Rows from block 3 of a small segmentation model, named by matrix and row number. Rows with one number belong to one neuron. Each number is 128 + 24 x the weight over its row's rms, rounded and kept within 0 to 255. All counts start at 0. After the name is the row's rms in percent of the matrix's.
Before each neuron's rows are labels from the 100 images, of 14848, where the neuron reaches its largest size: "responds to" is what is common among them; "lies over" is the class under the peak. Only what is clearly more common there than usual is listed. The data: coloured fractals of 300 iterated function systems on busy backdrops. In brackets: how many of the 100, against the usual share in percent.
# gate: MLP gate (model.blocks.3.mlp.gate.weight, 768x256), inputs 0-127
# fc1: MLP up (model.blocks.3.mlp.fc1.weight, 768x256), inputs 0-127
# fc2: MLP down (model.blocks.3.mlp.fc2.weight, 256x768, transposed), outputs 0-127

responds to: purple (56 vs 8.3); pink (31 vs 8.2)
lies over: fractal (75 vs 14.2)
gate.452 075 [117 158 142  99 117 116 119 109 148 106 109 129 134  97  89 142 127 118 117  89 163  89  80 173 134 156 127 123 106 160 123 133 107 142 107 133 123 157 156 129  73 113 110 160 116 178 162 144 145 125 161 142 138 170 119 115 144 159 108 122 127 153  93 156 125 118 154  97 154 117 146 138 132 137 101 140 166 148 147 162 135 150 134 108 142 137  85 127 143  93 157 142 159 149 164 140 155 105 144 120 171 117 115 129  72 157 124  93 161 118 121 163  86 140 131 174 104 141 115 143  90 112 131 150 167 157 148 112]
fc1.452 075 [157 137 102 124 144 113 111 132 150 104 153 145 112 148 126 124 103 139 129 180 158 145 152 126 155 139 108 122 119 190 123 156 143 114 103 142 143 116 161 141 114 113 110 147 154 130 161 133  83 129 137 131 102 124 112 178 163 143 116 133 117 120  99 117 127  86 178 135 147 118 105  61 157 148 136  89 131 150 125 129 152 102 185 122 124 119 128 156 163 121 134  90 124 155 149  99 109 114 146 104 141 141 109 169 125 155 123 152 135 143 155 133 133 124 128 127 107 132 136 136 149 116 129 117 115 164 102 123]
fc2.452 078 [158  94 133 150  95  85 133 156 110 125  95 140 137 129 129 126 134 135 160  82 114 156  79 175 127 143 135 149  95  91 101  92 102 127 123 131 115 140 136 147 108 161  94 152 148 131 129  96  87  83 138 116 174  95 136  76 112 108 124 119  88 109 106 111 120 132 168  91  77 140 142 160 119 137 148 109 125 158  91 119 120 160 178 148 155 142 134 155 118 100 165 152 131 126 127 108 115 124 137 148 151 105 140 131 152 135 128 126 116  91 143 117  90 140 135 125 153 114 127 122 136 190 144 127 144 127 148 146]

responds to: green (94 vs 8.3)
lies over: fractal (45 vs 14.2)
gate.699 065 [145 140 135 107 122 125 104 125 151 114 148 111 128 129 160 151 107 129 112 116 112 132 119 119 149 131 169 136  92 128  81 108 118 104 121 124  83 161 146 106 125 152 171 100 121 144 113 143 134  80  94 113 114  98 111 140 142 128 150 135 193 116 138 127 171 140 138  68 124 103 136 143 139 151 126 116 155 124 110 111 134 120  86 120 112 132 131 102  89 108 129 165 155 131 127 123 131 134  92 113 120  89 138  72 161 112 114 117  88 125 151 154 145 123  99 118 107 147 122 136 122 127 129 140 128  84 102 126]
fc1.699 060 [ 85  97  90 166  88 142 149 104 141 154  96 125 103 145 106 109 105 127 105 121 103 121 137 129 120 145 106 128 146 102 142 133 135 107 118 144 117  82  95 152 121 108 129 121 117  86  95 136 123 146 121 142 150 124 133 171 104 114 179 121 152 132 150 104 132 124  98 179  91 139  78 126 130 157 117 129 152 119 170 149 135 130 104 155 159 119 133 161 128 147  79  70 135 133  98 113 109  90 109 155 141 120 151 120 109 125 149  90 137 141 146 114  97 138 163 104 134 112 161 100 131 147 105 146 113 157  60 126]
fc2.699 066 [107  90 121  77 141 153 143 105  58  80 138 136 128 139 142 140 141 134 144 112 135 160 126 118 139 123 137 132 182 102 117 118 158 146 113 113 163 128  98 127 131  98 112 120 168  96 124 130 140 136 139 152 156 142 132 124 125 146 137 102 131 116 154 122 149 154 105 144 158 145 104 121 122  80 155 138 153 159 105 142 108 146 130 164  87  74  87 117 135 150 125 148 131 104 101 135 139 104 148 148 157 114 181  73 105 142 135 134 126 121 153 141 116  82 106 134 111  99 171  97 150 105 163 127 163 164 126 153]

responds to: green (82 vs 8.3)
lies over: fractal (56 vs 14.2)
gate.589 111 [172 139 107 141 114 113  87 113 110 133 134 118  97 143 147 134  91 154 133 154  82 149 117 109 133  98 128 106 146 109 123 141 134 131 153 119 113 152 139 104 116 130 172 142 137  79 146 187 112 147 133 126 135 117 171 141 118 142 156 124 142 124 126 120 142 162 124 137 163  94 153 146 130 124 132 110 117 175  96 113  81 127 155 143 109 115  89 147 148 104 116 134 132 138  95 152  89  79 137 134 140 141 146 120 124  92 125 145 145 140 141  88 113 155  86 124 145 158 106 128 136 110 123 226 159 108 125 109]
fc1.589 107 [148 139 112 138 110 130 128 167 113 145 143 129 168 114 107 133 160 153 121 157 140 145 108 125 167 159  82 103 125 103 131 158  75 138 156 104 134 147 135 172 152 117 107 136 132 147 104 124 114 101  97 127 114 116 130 128 130 122  96 106 141 171 105 145 131 178 131 139 108 116 129 157 172  99 144  80 125 101  69 158 122 166 115  82 149 120 134  87 161 151  85 130 128 117 113  90 140 130 118 167 131 121 167 112 148 135 130 121  77 116 127 161  91 108 141 150 169 103 133 147 109 178 145 109 139 136 166  96]
fc2.589 109 [124  92 151 140 118 110 107 142 163 134 139 129 137 103 158 104 157 138 127 110 121 141 135 186 109 121 156 148 116 155 148 128 161 139 132 155 134 127 125 127 119 126 121 147 131 138 144 101 124 136 135 146  49 118 110  99 108  65 125 175  90  80 119 129 155 108 138  98 148 169 157  86 101 112 123 135 142 148 181 129 143 144 116 127 147 109 165 128 136 119 143 114 134 113 179 152 165 136 138 105 145  83  89 128 123 155 156 126 124 170 166 120 179 111 123 134 112 143 109 135 195  95 119 118 106 111 104 183]

responds to: purple (71 vs 8.3)
lies over: fractal (67 vs 14.2)
gate.462 047 [110 125 161 111 163 120 172 134 121  93 101 179 161  99 105 125 138 126 186 110 105 147  92  99 115 122 128 110 120 133 116 200 115 113 162 106 136  90 110  98 124 122 109 116  82 117 134 107 136 119 134 162 142 133 147 163 159 155 101 153 162 131 119 114 136 148 101  77 122 139 145  99  87 124 135 117 147  87 110 131 134 125 152 155 138 151 112 150 126 129 137 125  82  99 168  88 118 141  82 153 135 109 113 129 146 140 116 144 138 135 131 124 110 142 127 100 128 114 134 129 159 124  97 190 109 113 135 155]
fc1.462 047 [132 175 127 135 109 113  69 111 126 157 146  98 165 124 131 170  97 120 120 167  95  90 103  92 135 155 149 114  86 127 113 122 153 121 169 105 133 154 139 151 165 127 108 130 104 126 157 163 124 179 127 156 126  87 132 156 116 185 138 107 107 169 104  85 155 153 112 109 175 133 103 160 152  66 121 109 106 171 122  87 125 110 117  81 139 145 114 119 114  74 156 122 137 130  97 133 157 142 171 114 134 158 135 142 150 129 117 131 148 158 110  92 128  92 129 139 153 158 114 134  92 119 151 114 137 135 151 123]
fc2.462 048 [167 126  96 147 134 137 131 103 154 101 113 130 134 142 136 136 140  74 140 118 145 118 107  99 119 140 117 134 171 109 131 134 148 149 105 152 118 147 125 138 142 130 117  88 161 149 131 102 133 139 155 102 133 126 141 118 115 148 101  79 149 207 119 123 140 148 110 175 103 105 116 128  55 132 107 133  89 119  78 129 169 136 103 167 126 134  93 143 134  96 157 117  91 150 150 145 132 112 141 167 112 141 125 122 147 103  63 148 108 119 110 149 134 105 155 124  91 135 152 140  88 175 151 138  96 122 139 142]

responds to: green (82 vs 8.3)
lies over: fractal (96 vs 14.2)
gate.480 103 [115 166 136  86 153 160 150 135 115 100 115 119 139 117 170 137 146 127 132 153 107 152 129  90 102 135 137 137 106  95 153 169  99 138 157 140  92 165 125 138 161 153 143 100 133 147 149 169 117  97 119 120 142  93 121 124  71 123  91 148 125 131 135 114 168 137  74 144  69 139 174 150  85  97 108 139 162  86  86 106 144 179 129 116 158 150 117 116 104 135  99  82 177 136  71 121 124 122 112 136 134  85 145 121 150 103 145 152 115 115 132 115 150 132 128 134  94 170 144 156 121 137 151 150 144  99 123 151]
fc1.480 115 [132 113 156 120 138 139 143 139 129  96 145 112 163 106 153 138 174 132 131 141  94 143 189  87 108 142 162 136 126 101 125 176  86 137 177 125 134 141 132 161 165 159 157 109 146 145 114 122 110 121 111  68  95  90  88 133 122 124  90 132 127  89 136  96 101 146  90 153 136 134 163 142 118  73 123 110 150 131 137  94 104 120 138 125 131 135 121 123 158 102 111 133 132  95  85 153 137 137 141 121 180 128 144 137 114 119  76 121 138 121 162 144 150 136 119 113 106 133 129 132 116 120 154 128 127  72 102 145]
fc2.480 109 [124 128 150 139  91 141 141 112 145 165 180 140 132 125 154  99  89 116 127 111 114 130 109 132 135 154  77 121 130 134 153  82 171 160  94 141 140 130 105 101 102 173  98 143 103 118 125  93 109 105 154 143 120 101 164 105 124 113  95 137 159 159  71 135 164 112 133  83  78 189 103 136 145 176 156 155 138 105 157 140 138 104 119 127 120 173 134 144 154 150 123 100 141 139 113 132  93 130  97 142  66 113 123 117 134 125 136 112 117 144 118 111 112 166 151 119 153  78 108 137 124 129 116  98  98 126 131 116]

responds to: purple (100 vs 8.3)
lies over: fractal (60 vs 14.2)
gate.697 048 [112 116 124  85 142 119 149 146 115 185 157 128 135 112 147 128 128  95 149 136 149 127 144 153 137 138 113  96 110 114 113 101 140 131  81 120 131 119 116 121 108 103 179 141 148 160 116 106 133  95 150 157 122 120 127 115 140 116 123 109  92 127 146 160  76 103 148 107 119 153 147 127 108 115 129 112 134 102 152 142  98 151 125 122 119  80 165 168 150 149 111 124 145 114 100  71 115 137 112  65 126 124 142 105 179 124 121 120 146 142 176  77 165 106  95 131  90  99 141 145 129  94 103 119 140 132 130  90]
fc1.697 046 [148 113 119 141 119 108 119 117 148 129 153 148 182  99 152  91 132 132 150 133 124 141 142 160 126 165 149 124 127 125  62 142 152 110 139 112 108 167 132 158 148  92 142 112 144 142 137 136 146  93 118 143 134 129 123  95 146 124 156 179 129 120 129 165 146  78 178 105 164 141 133 107 111 133 105  93 126 105 116 149 139 156 143 181 106  87 164 151 158 135 115 126 117 125 130  85 152 138 115  84 145 125 143  80 176 122 145 154 104 160 173  92 178 109 121 151  96 120 142 129 159 103 119 116 128 125  70 101]
fc2.697 047 [ 96 174 107 143 104  89 127 119 137  96 119 140 146  87 103 134 145 159  92  88 133 181  94 136 120 122 128 135 175 154 140 137 128  97 152 138 156 159 144  74 113 115 129 129 130  75  94 167 143 109  92 122 133 135 119 150 132  93 155 141 121 133 157 129 151 165 101 122 182 160 135 138 151 123 123 115 107 125 104 140 107 123  97 136 124 161  92 123 117 111  98 100 169 123 150 148  95 112 126 153 106 128 135 124 117  89 123 137 101 119 105 126 144  69 111 107 178 110 144 142 165 152 122 149 133 133 157 157]

responds to: purple (69 vs 8.3); blue (30 vs 8.3)
lies over: fractal (60 vs 14.2)
gate.274 051 [130 169 126 139 124 114 100 121 128 155 159 135 142 118 103 107 121 120 128 159 128 156 138 110 131 148 139 132  92 111 133 167 107 147  83 125 147 127  90  82 115  84  89  84 155 116 120 117 117 124 105 146 132 122 124 194 158 108 122  78 152 151 110 117 124  85  99  86 158 115 144 156 140 102 130 135 121 154 127 143 135 120 129 115 162 106  95 128 103 129 151 116 135 154 151 152 119 106 111 110 159 106 147 136 118 138 138 120 118 113 157 124 126 176  92  84 137 108 108 169 137 178 138 132 130 119 131 101]
fc1.274 059 [129  90 131 174 101 133 136 125 135 135 161 165 139 134 145 162 130 160 124 106 107 102 112 133 117 172 145 119  90 140 165 163 115 128 158 157 166 143 150  96 155 130 137  81 203 138  89 123  92 129 140 146 136 134 127 148 101 141 110 113 115 131 122 119 153 110 173 129 111 159 163 132 165 130 121  95 124 176  98 121 146 134  98 103 127  96 115 107  75  98  82 146 104 175 135 143 116  81 141 130 151 108 162 111 120 149 141 145 102 146 153 113 135 165 122 139 143 169 156 134 147 127 136 111  95 117 122 105]
fc2.274 055 [146 141 135 108  94  79 113 128 141 118 131 106 145 124 152 147 132 134 134 185 122 114 133 129 162  88 134 127 121  80 135 125 138 128 129 122 126 126  87 145 109 136 107 136 111 146 142 173 149 107 146 155 122 105 129 122 154 146 143 146 114 109 136 130 145 115  92 100 155 104 106  91 123  87 145 163 130 166 158 137 138 154 136 177 129 114 124 134 158  79 141 120 119 133 103 141 147 125  97  96 131 153 122 130 112 129 131 116 126 140 171 140  82 123 132 123 129  83 165 151 158 131 152 126 152 158 146 122]

responds to: purple (32 vs 8.3); blue (32 vs 8.3)
lies over: fractal (37 vs 14.2)
gate.602 086 [111 129 140 164 138 137 165 102 140 144 118 133 131 165 100 154 113 141 171 129 164 192 145 116 136 128 120 144 155 156 136 158 146  81 140 158 106 141 133 106 134 157 140 169 146 168 102 154 137  69 113 125 112 136 115 157 141 146 116 146 127 126 109 132 135 112 140 112 142 132 179  99 103 118  98  92 129 133 144 130 101  86  95 137 124 139 126 176  84 101 100 162 109 106 156  99  88 146 109 131 125 148 154 120 163  88 106 106 155 107 139  91 119 153 126 143  91 126 142 155  63 160 120 133 156 125 138 120]
fc1.602 086 [139 133 158 166 128 139 107 135 128 102 113 132 165 114  81  88 127 152 132 122 111 119 122 168 167 117 110 116 112 204  96 149 137 155 108 152  86 163 113  89 135 157 145 126 136  99  90 134 123 106 130 114 129 127 140 180 136 156 131 137 113 135  93 112 107  90 106 129 106 122 123 147 150 127  94 116 181 149 109 127 117 139 131 132 124 156 118  92 161 160 118 116 119 138 202 151 119 150 169 105 140 123 101 155 104 128 133  95 103 104 145 145  90 111 139 135 120  93 126 130 165 145 136 150 135  87  95 121]
fc2.602 095 [ 98 142 113 139 148 142 150 141 136 127 144 111 109 131  92 147 135 157 169 148 125 128 157  84  95 118 115 172 172 147 138 146 123 104  94 113 124 160 115 150 137 153 145 152 137 129 124 145  87 140 157  96 128 132 104 134 144 130 128 159 113 118 132 121 131 168 160 133 161 130 138  78  56 147 117  97 118  98 165 170 148  73 133 109 145 125 151  95 108 110 141 147 107 107 126 128 130 128  89 102 118 167  94  89 144 103 125  94  96 134 116  96 153 130 134 162 107 147 145 159  66 144 120 110 138 141 127 113]